A small audio captioner, trained from scratch.
Model: mfcc input, encoder arch mobilenet_v2, encoder norm batchnorm, encoder widths [192, 192, 192, 192], decoder norm layernorm_no_bias, decoder activation relu.
Training: normuon at rate 0.038, 6300 steps, batches of 64.
Data: trained on songs of 200 made-up bird species, synthesised, often over outdoor noise, 39062 training examples.
Rows from block 3 of the audio encoder of a small audio captioner, named by matrix and row number. Rows with one number belong to one channel. Each number is 200 + 40 x the weight over its row's rms, rounded and kept within 0 to 999. All counts start at 0.
After each channel's rows are labels from the 100 clips, of 14976, where the channel reaches its highest value: "top examples" is what is common among them; "peak on" is the class under the peak. Only what is clearly more common there than usual is listed. The data: songs of 200 made-up bird species, synthesised, often over outdoor noise.
# convs0: expand pointwise conv (encoder.blocks.3.convs.0.weight, 768x192x1), inputs 0-63
# convs1: depthwise width-5 conv (encoder.blocks.3.convs.1.weight, 768x1x5, trained with AdamW), a 5 kernel
# convs2: project pointwise conv (encoder.blocks.3.convs.2.weight, 192x768x1, transposed), outputs 0-63

convs0.738,190,161,232,193,157,235,158,167,181,159,204,231,255,217,236,155,193,118,190,127,167,179,260,227,229,238,171,272,190,193,210,160,218,178,198,217,228,230,236,167,174,135,206,252,204,218,206,235,244,185,233,224,183,196,127,193,163,280,189,183,257,151,244,215
convs1.738,163,254,208,142,216
convs2.738,222,208,197,186,204,170,178,187,228,274,235,202,221,181,235,213,250,207,203,260,203,229,216,209,124,209,238,240,258,166,141,205,201,186,119,219,236,169,192,176,221,149,242,194,248,260,214,111,287,208,174,181,167,177,183,265,190,165,224,185,268,210,204,179
top examples: click; fast repeats; buzz; first syllable: buzz
peak on: no call

convs0.76,233,177,139,222,244,206,177,204,202,178,223,243,186,226,180,157,120,195,165,180,186,110,220,259,191,185,172,264,241,246,162,233,199,279,252,180,257,209,166,135,115,237,259,222,187,227,264,162,249,163,187,238,215,248,230,233,189,169,305,185,233,240,184,222
convs1.76,182,185,276,220,165
convs2.76,152,231,239,138,105,246,264,153,164,243,193,203,214,232,196,230,178,120,171,149,160,186,257,171,225,146,170,170,184,191,181,140,185,198,159,180,213,216,242,227,232,163,163,118,222,128,129,251,132,189,225,213,210,199,186,239,215,266,138,153,203,142,215,138
top examples: high song; click; first syllable: downsweep
peak on: downsweep

convs0.187,125,263,195,218,156,219,162,200,154,206,244,225,192,194,209,162,161,238,130,166,159,123,180,181,251,216,244,238,231,227,166,185,196,183,187,180,219,185,129,94,126,225,210,208,165,212,251,184,229,177,215,203,258,183,207,215,242,158,229,267,149,223,216,243
convs1.187,178,246,264,225,174
convs2.187,194,244,190,292,193,197,174,151,125,188,163,169,184,177,190,228,162,94,253,204,234,127,242,208,193,103,174,232,138,240,193,233,229,231,240,262,244,253,188,198,176,199,202,182,209,185,267,286,178,168,142,185,226,198,230,286,211,248,181,176,217,180,172,136
top examples: click; first syllable: upsweep
peak on: downsweep; upsweep

convs0.241,283,178,198,205,183,211,221,180,246,217,203,288,205,121,261,226,272,135,153,172,174,172,166,186,253,143,171,260,253,168,299,213,165,287,213,223,220,178,143,187,267,209,184,231,199,219,212,218,140,276,252,249,219,170,208,90,179,206,207,195,171,187,183,152
convs1.241,245,194,238,151,154
convs2.241,163,156,205,207,245,192,191,132,189,186,170,182,137,251,135,222,154,248,215,135,124,219,163,207,173,214,223,250,269,252,245,251,190,181,184,196,201,154,209,197,184,222,178,178,180,165,127,205,208,257,202,161,124,145,206,239,195,211,160,169,179,166,222,214
top examples: low song; click; first syllable: upsweep; first syllable: dip
peak on: dip

convs0.518,202,239,223,244,200,234,168,189,187,192,177,238,105,175,186,262,245,196,236,208,166,257,164,278,210,198,187,249,102,246,145,226,217,269,261,255,326,270,181,249,162,210,180,81,245,217,245,180,215,194,219,224,217,261,239,178,179,172,204,180,213,241,148,241
convs1.518,150,151,210,228,247
convs2.518,206,254,155,218,192,161,199,282,204,175,151,214,119,163,279,180,278,236,210,158,132,202,239,304,218,147,261,129,168,273,136,182,185,216,167,210,185,169,251,222,164,211,231,173,202,149,208,184,223,160,179,164,239,173,271,196,206,217,203,242,214,210,231,199
top examples: click; upsweep; first syllable: click
peak on: upsweep; arch

convs0.182,220,228,172,124,145,228,218,240,186,255,208,237,186,198,111,202,276,169,195,166,200,264,151,211,209,229,214,157,263,232,182,228,203,270,158,180,288,179,209,207,214,195,210,253,134,126,219,215,244,214,271,252,191,192,252,165,201,122,167,208,226,230,184,156
convs1.182,237,232,193,135,164
convs2.182,242,204,267,162,157,223,120,231,194,149,210,198,228,220,118,198,170,198,161,174,180,187,208,220,216,266,194,164,147,197,273,223,178,192,130,185,190,231,215,273,186,212,179,188,230,179,206,199,211,301,234,200,233,133,209,224,278,201,110,262,240,233,201,204
top examples: high song; upsweep; arch; first syllable: upsweep
peak on: upsweep

convs0.456,170,183,225,216,193,253,222,181,229,204,200,287,257,210,216,193,258,236,287,196,177,203,150,189,200,188,223,148,213,155,218,246,205,270,208,165,186,158,203,128,319,108,188,228,227,207,199,157,245,152,159,179,143,250,236,148,223,190,168,182,240,275,192,172
convs1.456,238,152,147,234,216
convs2.456,181,132,183,208,209,162,223,218,241,173,204,263,194,192,207,103,250,226,149,202,168,260,218,202,197,171,180,269,221,206,171,154,252,289,114,240,189,239,186,258,147,171,179,288,178,218,135,204,214,156,242,191,166,244,188,227,206,146,167,175,200,236,246,206
top examples: fast repeats; pitch: middle; upsweep; first syllable: upsweep
peak on: upsweep; arch

convs0.321,246,106,159,150,128,188,170,183,167,206,207,144,234,237,200,131,142,149,158,202,162,182,203,198,237,209,237,236,183,167,156,167,121,153,181,162,252,162,230,280,197,243,256,248,239,168,226,173,213,187,123,149,246,135,214,181,136,154,247,183,244,138,140,158
convs1.321,147,154,197,252,221
convs2.321,183,258,232,185,175,176,161,154,190,272,269,209,187,201,252,241,204,191,100,174,205,294,210,179,259,157,172,197,176,180,218,199,143,227,183,146,184,242,156,184,175,169,147,209,181,162,224,145,215,185,201,234,122,190,191,251,340,208,228,193,206,197,247,178
top examples: downsweep; high song; first syllable: downsweep
peak on: downsweep

convs0.561,190,236,180,236,169,192,218,246,164,223,265,250,287,205,158,191,175,201,176,222,228,165,235,165,228,132,204,74,189,231,183,118,191,207,191,206,173,222,179,176,203,208,210,170,170,189,149,205,252,199,221,172,146,225,186,216,218,215,222,206,216,212,133,205
convs1.561,175,137,242,224,167
convs2.561,188,255,253,180,191,202,215,172,244,244,117,168,216,302,201,191,209,246,205,184,161,177,217,174,188,122,209,135,176,201,151,268,197,221,254,173,177,229,255,206,164,191,162,272,230,171,160,111,158,191,162,141,129,129,219,258,257,183,268,215,225,293,237,195
top examples: low song; upsweep; first syllable: upsweep; click
peak on: upsweep

convs0.405,199,219,182,242,166,186,159,118,286,177,194,121,236,190,258,208,213,167,268,203,137,222,232,221,210,171,255,152,196,222,130,238,286,208,247,224,212,198,274,229,227,107,218,195,179,195,162,182,202,242,170,237,208,211,215,290,278,205,114,185,209,235,129,217
convs1.405,134,185,242,240,193
convs2.405,180,189,266,238,189,241,124,216,181,209,306,209,170,214,194,231,189,232,213,211,191,165,263,146,183,183,175,189,181,256,178,170,139,160,209,217,220,193,201,215,144,142,258,295,206,290,199,260,221,146,247,161,184,203,151,299,201,289,244,236,181,224,204,166
top examples: steady whistle; first syllable: steady whistle; pitch: middle
peak on: steady whistle

convs0.366,193,222,201,220,313,164,218,139,164,196,219,226,225,235,255,159,166,269,201,183,276,166,142,251,224,161,226,119,228,210,207,200,166,248,197,198,196,211,206,270,171,125,151,216,132,196,214,183,176,262,190,207,230,264,215,183,218,266,160,216,199,226,190,203
convs1.366,220,253,150,159,176
convs2.366,230,272,235,144,237,162,226,191,168,157,206,246,209,216,215,204,179,248,176,230,240,226,237,190,208,281,194,151,186,235,283,202,183,156,221,169,182,162,220,264,245,125,127,214,180,166,180,225,155,167,239,165,191,211,196,222,200,217,267,224,211,162,219,302
top examples: first syllable: upsweep
peak on: upsweep

convs0.233,200,228,202,204,197,202,208,250,303,218,226,180,172,204,192,195,156,197,239,133,224,185,196,201,208,219,206,90,238,133,150,176,232,235,172,191,194,203,195,168,217,202,190,180,168,113,173,183,280,212,192,267,245,146,169,201,167,252,184,203,184,188,223,186
convs1.233,138,173,230,245,222
convs2.233,162,215,191,213,200,191,120,211,177,166,146,120,212,215,269,219,193,232,245,173,195,188,192,232,148,190,221,149,214,224,224,263,197,176,264,293,249,208,198,273,175,250,149,223,163,266,208,204,230,170,239,219,278,222,215,156,233,218,215,175,128,190,169,192
top examples: click
peak on: upsweep; steady whistle

convs0.644,219,211,191,216,177,222,170,180,170,195,242,222,235,211,194,226,249,129,158,183,116,209,223,221,182,235,207,128,206,211,225,196,253,277,203,234,240,193,175,127,193,217,244,218,210,224,198,215,294,194,164,207,251,227,171,188,184,207,251,237,221,220,257,194
convs1.644,156,162,226,253,166
convs2.644,252,191,168,189,174,172,212,237,233,197,249,149,276,228,194,218,230,260,239,179,131,203,181,249,185,221,164,206,147,232,273,290,214,205,168,86,215,231,102,188,134,208,188,237,223,215,197,143,235,222,194,153,179,210,207,233,105,176,195,218,205,164,173,195
top examples: click
peak on: downsweep

convs0.68,223,177,191,225,166,119,225,209,271,198,163,157,154,242,166,229,145,209,171,237,146,236,246,174,256,252,251,193,238,183,214,219,318,157,181,183,222,236,134,102,277,230,168,211,173,156,239,179,220,144,186,223,186,198,170,172,223,181,280,220,226,267,228,210
convs1.68,172,228,250,218,141
convs2.68,229,237,158,206,227,157,209,194,111,208,198,132,191,227,250,128,203,202,187,251,179,178,166,194,163,198,258,232,232,189,209,185,158,221,201,176,206,284,159,179,197,247,176,144,149,216,171,254,69,232,118,157,171,143,194,298,153,181,250,222,212,138,247,230
top examples: pitch: middle; downsweep
peak on: downsweep; arch

convs0.10,215,183,179,189,178,209,207,158,177,235,224,239,226,248,229,233,214,158,255,151,166,212,158,235,208,202,169,204,148,280,178,211,181,227,236,184,271,155,169,230,250,216,165,194,178,252,216,191,246,219,190,162,243,102,226,228,262,223,217,187,239,149,218,194
convs1.10,126,224,210,239,181
convs2.10,233,196,141,178,202,228,237,204,209,237,176,214,257,109,233,163,181,134,259,168,234,225,192,224,166,124,187,226,232,198,196,270,184,252,269,194,205,147,262,249,185,225,213,199,214,163,269,216,231,239,266,153,99,235,200,248,189,237,134,190,144,198,151,180
top examples: upsweep; first syllable: upsweep
peak on: upsweep

convs0.656,266,147,161,214,141,214,201,246,202,219,141,227,179,212,191,165,261,157,254,211,172,271,287,228,178,229,138,200,179,171,115,150,262,219,238,252,146,155,215,130,143,209,164,292,123,146,208,198,238,174,163,201,220,203,247,196,214,263,188,223,188,158,176,180
convs1.656,193,204,153,204,124
convs2.656,201,176,117,149,315,172,255,169,150,126,208,217,230,181,198,196,190,214,243,160,231,174,153,155,238,185,287,196,125,162,182,230,249,183,83,263,151,165,189,206,260,230,260,172,187,150,168,184,201,290,198,161,230,179,147,275,194,179,220,216,186,223,162,132
top examples: dip; first syllable: upsweep
peak on: downsweep

convs0.619,197,309,195,231,153,172,248,180,177,233,220,153,167,180,201,257,181,263,207,152,136,237,171,175,144,174,220,171,198,249,138,246,124,260,231,181,239,193,115,214,189,222,175,210,228,152,157,164,241,210,114,246,171,212,208,193,196,205,191,151,214,214,209,269
convs1.619,150,232,210,237,146
convs2.619,222,228,206,162,264,194,183,223,244,222,198,187,241,170,186,175,243,257,236,151,255,206,217,221,162,207,151,187,167,197,138,198,182,231,135,196,172,179,263,217,249,180,201,181,209,171,152,161,103,227,267,175,140,200,232,196,230,220,218,267,179,227,186,183
top examples: upsweep; first syllable: upsweep; click
peak on: upsweep

convs0.90,157,241,164,269,155,296,187,195,313,263,156,210,168,145,163,191,218,210,215,121,187,209,168,176,215,220,234,293,262,205,254,219,192,230,229,159,207,216,273,176,228,193,191,166,198,184,191,177,248,204,170,200,200,223,163,218,263,137,168,175,263,193,136,152
convs1.90,130,165,224,231,219
convs2.90,149,214,246,182,104,282,158,171,190,202,194,167,139,179,204,212,233,149,187,202,120,212,151,169,152,201,274,234,219,201,265,201,216,193,212,239,187,259,168,253,186,162,99,191,237,197,186,242,219,170,162,204,188,255,207,183,206,174,191,167,269,215,229,203
top examples: steady whistle; first syllable: steady whistle
peak on: steady whistle

convs0.137,190,208,199,251,169,143,210,140,272,131,226,154,290,261,247,224,188,213,227,177,79,241,98,270,240,204,194,158,142,232,165,194,131,205,196,251,218,171,218,159,274,216,191,207,180,137,127,285,239,173,205,149,186,175,201,133,220,192,209,193,111,156,171,177
convs1.137,157,167,182,265,223
convs2.137,214,211,220,164,255,160,113,147,111,191,197,196,182,180,214,164,234,250,191,165,178,176,162,224,196,156,193,186,249,225,166,262,222,194,233,233,143,190,180,199,204,200,218,178,188,333,310,194,204,178,213,251,151,171,225,161,200,236,136,168,139,136,219,155
top examples: click; pitch: low; upsweep; first syllable: upsweep
peak on: upsweep

convs0.97,196,178,195,211,133,211,177,186,144,107,132,144,216,140,198,230,149,193,209,197,203,170,120,168,164,250,217,280,229,246,253,188,232,190,203,219,181,212,229,173,185,175,204,190,153,146,227,167,228,228,205,322,216,140,165,199,209,238,200,282,195,240,104,190
convs1.97,124,167,188,225,219
convs2.97,221,253,240,188,115,157,143,247,184,152,193,199,195,109,288,243,177,169,180,209,225,278,229,219,169,150,204,102,203,254,239,233,227,151,237,267,194,192,228,243,97,174,146,239,217,214,241,148,191,171,132,264,172,197,121,198,197,215,161,199,195,203,164,234
top examples: steady whistle; first syllable: steady whistle; click
peak on: steady whistle

convs0.677,205,217,230,233,209,237,210,191,195,172,230,142,209,254,185,191,179,234,227,199,223,216,152,191,207,157,161,265,213,247,156,246,212,228,240,120,199,173,176,209,247,220,226,287,159,197,134,241,229,273,249,225,222,195,197,170,252,244,232,218,209,225,107,170
convs1.677,249,244,189,192,141
convs2.677,220,142,255,217,230,186,229,219,151,151,103,181,173,205,164,196,159,131,185,232,242,140,211,197,225,195,264,149,185,127,185,226,175,193,182,213,241,159,186,236,156,194,160,146,187,217,203,137,158,191,192,260,189,149,270,291,204,205,193,138,218,232,213,134
top examples: first syllable: downsweep
peak on: no call

convs0.593,202,217,258,281,268,227,240,248,246,191,181,182,219,226,175,296,192,223,181,193,199,216,205,213,185,163,193,169,225,225,209,267,150,208,131,212,156,184,146,196,210,191,199,172,232,201,285,280,138,200,212,227,218,157,168,128,223,231,210,215,97,212,228,172
convs1.593,201,271,189,155,172
convs2.593,205,99,245,230,211,218,252,167,153,198,282,168,273,268,163,199,247,199,177,136,201,138,216,259,158,135,174,168,172,258,151,265,131,191,246,130,202,245,140,206,208,236,214,240,199,243,141,134,174,137,218,200,189,224,249,230,171,213,161,256,172,145,227,230
top examples: upsweep; first syllable: upsweep; click
peak on: upsweep

convs0.459,179,197,233,165,219,174,200,265,180,208,245,205,128,153,186,190,208,153,192,211,164,216,146,190,121,167,255,252,183,225,206,213,187,210,240,153,242,137,252,213,201,240,210,247,249,148,226,163,138,235,167,189,179,191,238,224,197,200,197,150,119,204,230,285
convs1.459,272,230,165,173,193
convs2.459,218,222,139,288,251,200,245,231,125,187,134,236,157,233,234,209,187,150,240,211,240,197,267,216,222,222,197,186,210,130,240,221,203,151,261,216,253,226,206,156,179,143,217,190,284,126,251,120,208,251,202,223,139,201,242,214,165,177,162,226,193,190,146,133
top examples: pitch: middle; first syllable: dip
peak on: no call

convs0.196,193,211,251,228,220,232,191,277,160,238,149,231,190,232,149,196,213,85,219,202,213,128,134,181,127,150,142,237,202,218,228,142,201,211,279,246,222,152,191,238,162,195,206,303,204,226,169,154,148,177,151,161,215,187,200,217,226,226,150,158,192,231,189,255
convs1.196,166,158,150,243,227
convs2.196,167,223,201,193,227,207,150,242,225,209,150,127,184,185,160,212,191,113,147,282,144,185,173,215,250,180,250,235,260,203,242,193,207,160,249,222,219,193,218,116,170,258,194,241,253,169,126,161,165,230,107,203,190,189,210,133,174,157,192,262,173,98,267,223
top examples: pitch: middle; harsh note; first syllable: dip
peak on: dip; upsweep

convs0.131,152,213,128,243,191,154,215,222,204,187,148,192,123,179,160,214,167,208,181,176,276,227,200,184,226,196,135,247,214,195,219,208,213,236,177,188,168,197,223,208,153,201,211,207,208,171,228,232,155,114,187,218,240,184,178,237,198,181,248,286,274,256,236,202
convs1.131,144,180,254,230,175
convs2.131,240,217,226,165,145,211,185,199,210,252,208,226,200,191,172,267,249,241,200,140,203,178,206,196,221,133,174,126,151,135,184,178,237,228,269,159,230,219,210,233,208,197,162,124,143,148,152,185,159,188,240,137,176,175,245,245,272,246,233,182,179,197,191,192
top examples: first syllable: upsweep
peak on: upsweep

convs0.5,203,278,214,200,192,224,240,199,170,220,200,151,188,210,219,127,82,184,226,180,181,249,127,182,171,205,278,123,150,158,203,191,196,194,261,211,194,180,213,246,245,215,242,163,191,146,205,177,121,251,160,242,146,162,132,195,161,197,220,154,201,176,195,166
convs1.5,254,173,147,210,238
convs2.5,239,225,149,163,179,219,195,242,246,231,144,205,214,187,247,165,200,243,201,124,148,146,264,186,234,171,192,91,219,175,220,199,169,157,254,206,195,209,218,131,209,207,210,209,240,217,247,128,183,251,223,146,203,216,144,181,183,162,187,291,221,127,124,245
top examples: pitch: middle; fast repeats; upsweep; first syllable: upsweep
peak on: upsweep

convs0.467,140,206,200,300,223,173,134,222,201,229,198,206,223,234,266,145,149,213,248,195,220,163,242,196,221,258,185,211,93,167,167,214,200,236,241,260,138,203,164,201,276,201,268,211,116,195,179,209,140,155,175,149,225,178,305,198,221,230,180,300,189,216,226,254
convs1.467,187,231,236,175,130
convs2.467,190,182,236,168,209,185,221,194,195,238,232,164,176,215,145,248,242,176,205,227,206,210,184,269,195,240,157,193,222,250,107,161,181,238,258,156,282,210,261,202,168,191,165,236,244,136,190,199,179,271,267,249,220,204,207,151,255,254,271,206,222,157,237,187
top examples: first syllable: downsweep
peak on: upsweep

convs0.271,190,164,146,176,230,314,145,200,229,129,191,179,70,250,192,259,165,107,212,265,220,240,191,201,153,180,209,211,185,214,173,262,243,292,162,135,169,105,172,242,247,207,178,187,202,185,196,203,206,230,134,161,182,141,249,218,206,200,195,200,178,177,163,138
convs1.271,245,181,144,188,248
convs2.271,235,173,53,224,192,160,264,208,199,215,205,224,208,179,242,172,180,241,234,163,199,207,260,189,155,226,217,154,273,159,143,223,199,183,261,286,239,199,154,172,149,131,166,222,230,235,201,202,138,237,223,201,135,175,195,233,218,106,206,177,170,233,140,195
top examples: first syllable: downsweep
peak on: downsweep

convs0.343,218,190,128,188,213,238,200,189,228,212,206,145,195,245,228,168,189,156,205,227,231,189,146,192,171,287,224,204,165,194,178,158,196,209,179,202,199,241,168,227,165,211,181,189,190,246,244,209,120,263,176,162,219,227,174,218,241,195,117,230,199,150,219,215
convs1.343,172,151,263,172,204
convs2.343,170,163,225,225,230,178,228,181,283,206,225,181,224,148,129,238,221,195,163,214,205,195,170,221,262,180,259,247,183,238,165,231,269,221,196,159,159,201,185,213,259,230,274,226,305,210,221,193,125,185,195,166,132,222,271,243,146,228,313,217,270,260,251,229
top examples: downsweep; high song; first syllable: downsweep
peak on: downsweep

convs0.269,250,216,230,182,225,155,193,268,285,196,273,212,240,208,181,204,169,235,236,191,164,196,268,235,283,247,212,160,219,212,180,149,201,229,165,256,148,179,138,186,149,237,121,325,222,238,137,184,161,208,190,214,160,244,185,132,211,150,289,246,202,106,212,210
convs1.269,159,247,211,147,236
convs2.269,150,240,243,215,169,206,221,135,211,219,168,192,264,185,214,201,224,274,227,180,209,167,258,157,242,201,177,122,152,255,218,190,151,110,256,195,271,212,208,109,253,228,162,278,261,187,199,237,176,184,261,186,157,199,212,168,228,131,238,133,240,218,208,183
top examples: click; fast repeats; first syllable: buzz; first syllable: click
peak on: no call

convs0.431,217,244,227,182,237,241,162,188,160,248,129,236,198,193,186,215,185,217,200,177,258,188,213,239,135,188,161,139,190,213,251,207,185,205,208,195,170,217,186,223,185,227,172,244,215,218,224,201,232,257,218,145,250,175,165,229,225,257,260,186,249,161,164,236
convs1.431,146,166,224,257,194
convs2.431,235,194,198,217,213,185,267,228,244,236,196,149,246,243,268,217,263,244,144,285,171,271,203,254,203,198,247,199,202,283,178,227,234,203,239,228,211,208,207,184,189,241,158,181,136,216,255,175,126,277,189,167,237,161,262,228,194,256,194,253,193,130,181,236
top examples: upsweep; first syllable: upsweep; rich in harmonics; click
peak on: upsweep

convs0.79,188,194,190,180,208,213,178,212,248,82,199,206,200,209,134,165,168,204,192,176,186,200,177,211,236,209,254,143,229,162,195,181,184,178,178,222,244,241,171,188,215,171,248,174,180,215,181,230,206,86,156,204,222,211,140,166,201,255,234,195,219,183,216,216
convs1.79,203,266,197,170,148
convs2.79,179,294,204,251,216,180,217,246,209,202,186,249,220,185,185,183,181,241,231,213,151,208,116,217,201,132,206,195,215,218,195,195,230,144,216,165,218,185,118,177,204,200,231,265,176,177,230,199,263,236,222,218,265,155,166,214,240,182,218,144,144,222,188,100
top examples: downsweep; harsh note; first syllable: harsh note; first syllable: downsweep
peak on: downsweep

convs0.734,220,173,171,231,161,186,204,200,152,178,222,251,239,290,243,197,197,125,227,203,175,271,213,193,156,186,145,173,223,214,207,207,225,188,193,205,189,198,177,182,234,102,190,220,214,174,239,227,156,239,145,205,158,248,286,226,179,225,173,190,210,222,155,187
convs1.734,140,190,187,264,200
convs2.734,213,186,208,143,174,247,165,286,208,220,132,170,140,210,166,240,165,136,191,177,199,219,186,156,256,177,232,253,203,162,150,217,197,202,268,183,173,215,243,232,172,248,217,161,243,182,167,291,130,153,214,226,245,180,205,189,242,201,215,190,186,289,213,274
top examples: first syllable: downsweep; first syllable: dip
peak on: downsweep; dip

convs0.155,215,195,229,201,264,260,241,143,146,268,195,250,194,190,234,185,225,227,181,265,128,231,169,237,135,167,210,188,142,249,159,301,198,181,226,247,156,186,150,213,154,187,230,210,191,249,118,176,270,180,89,128,220,168,248,203,214,200,213,193,204,191,189,225
convs1.155,217,261,212,158,154
convs2.155,228,186,191,226,209,145,206,254,231,166,207,303,145,237,231,174,222,173,161,240,171,259,228,213,241,200,195,174,204,179,222,166,226,188,186,153,136,135,234,246,186,242,197,153,217,122,295,234,153,204,220,218,203,223,211,256,157,190,210,162,172,159,205,235
top examples: downsweep; harsh note; first syllable: downsweep
peak on: downsweep

convs0.425,201,296,194,235,254,254,261,173,218,186,223,249,187,218,187,223,175,228,198,197,280,230,286,175,221,171,191,159,269,172,231,158,221,167,189,200,237,178,266,201,223,80,215,206,156,199,178,196,249,227,168,205,219,223,270,187,248,173,271,194,252,193,183,172
convs1.425,252,179,137,201,229
convs2.425,218,233,142,198,223,183,231,216,215,234,192,265,215,253,150,166,184,185,197,228,244,151,215,258,143,203,167,174,201,241,130,221,300,229,224,277,239,249,162,180,186,152,229,156,153,250,161,254,169,286,233,175,187,268,225,218,238,163,170,194,188,252,214,205
top examples: fast repeats; arch; first syllable: arch
peak on: steady whistle; arch

convs0.737,179,149,190,215,182,194,246,177,216,182,238,124,171,220,195,248,251,192,185,220,230,158,205,152,175,171,236,204,200,141,179,143,162,157,276,230,291,207,228,276,234,205,156,165,164,229,209,173,185,178,281,201,211,157,185,192,131,196,128,226,214,189,212,213
convs1.737,161,225,240,212,136
convs2.737,194,130,186,139,222,280,284,251,216,134,278,244,176,181,216,161,192,196,184,208,224,261,214,202,205,182,192,214,220,165,244,215,311,238,185,188,224,144,232,230,204,262,171,301,220,142,151,161,185,180,236,226,235,188,216,241,175,161,182,199,237,270,301,262
top examples: rich in harmonics; steady whistle; first syllable: steady whistle
peak on: downsweep

convs0.504,172,173,254,255,190,191,148,200,220,193,140,224,161,202,207,182,166,144,154,158,248,143,164,226,151,133,177,236,260,278,212,177,223,214,258,237,243,151,232,177,179,153,217,241,223,197,135,260,261,204,162,256,189,293,177,190,239,230,270,203,220,171,237,210
convs1.504,215,250,133,188,225
convs2.504,145,177,213,255,210,139,189,182,218,166,206,245,229,228,206,180,259,201,218,209,187,273,263,206,282,252,182,196,153,218,258,212,152,192,204,158,177,169,217,207,177,237,214,179,149,244,190,240,247,238,140,226,184,246,211,164,173,141,208,271,308,134,182,165
top examples: first syllable: upsweep
peak on: upsweep

convs0.217,215,201,104,160,215,133,233,221,198,260,252,223,170,218,179,172,246,175,231,172,221,182,196,226,254,183,166,222,243,187,280,187,230,203,240,240,148,183,131,142,173,168,219,201,190,173,173,217,206,207,178,211,260,205,162,201,215,240,210,158,169,235,177,192
convs1.217,211,256,161,151,172
convs2.217,204,242,176,185,234,231,148,147,216,195,205,104,151,188,114,189,202,108,215,100,247,170,123,153,163,174,159,128,269,202,257,208,198,222,228,127,231,214,177,159,261,200,181,201,206,155,233,276,211,202,243,152,169,236,264,221,266,169,228,230,185,157,136,126
top examples: dip; low song; first syllable: dip
peak on: dip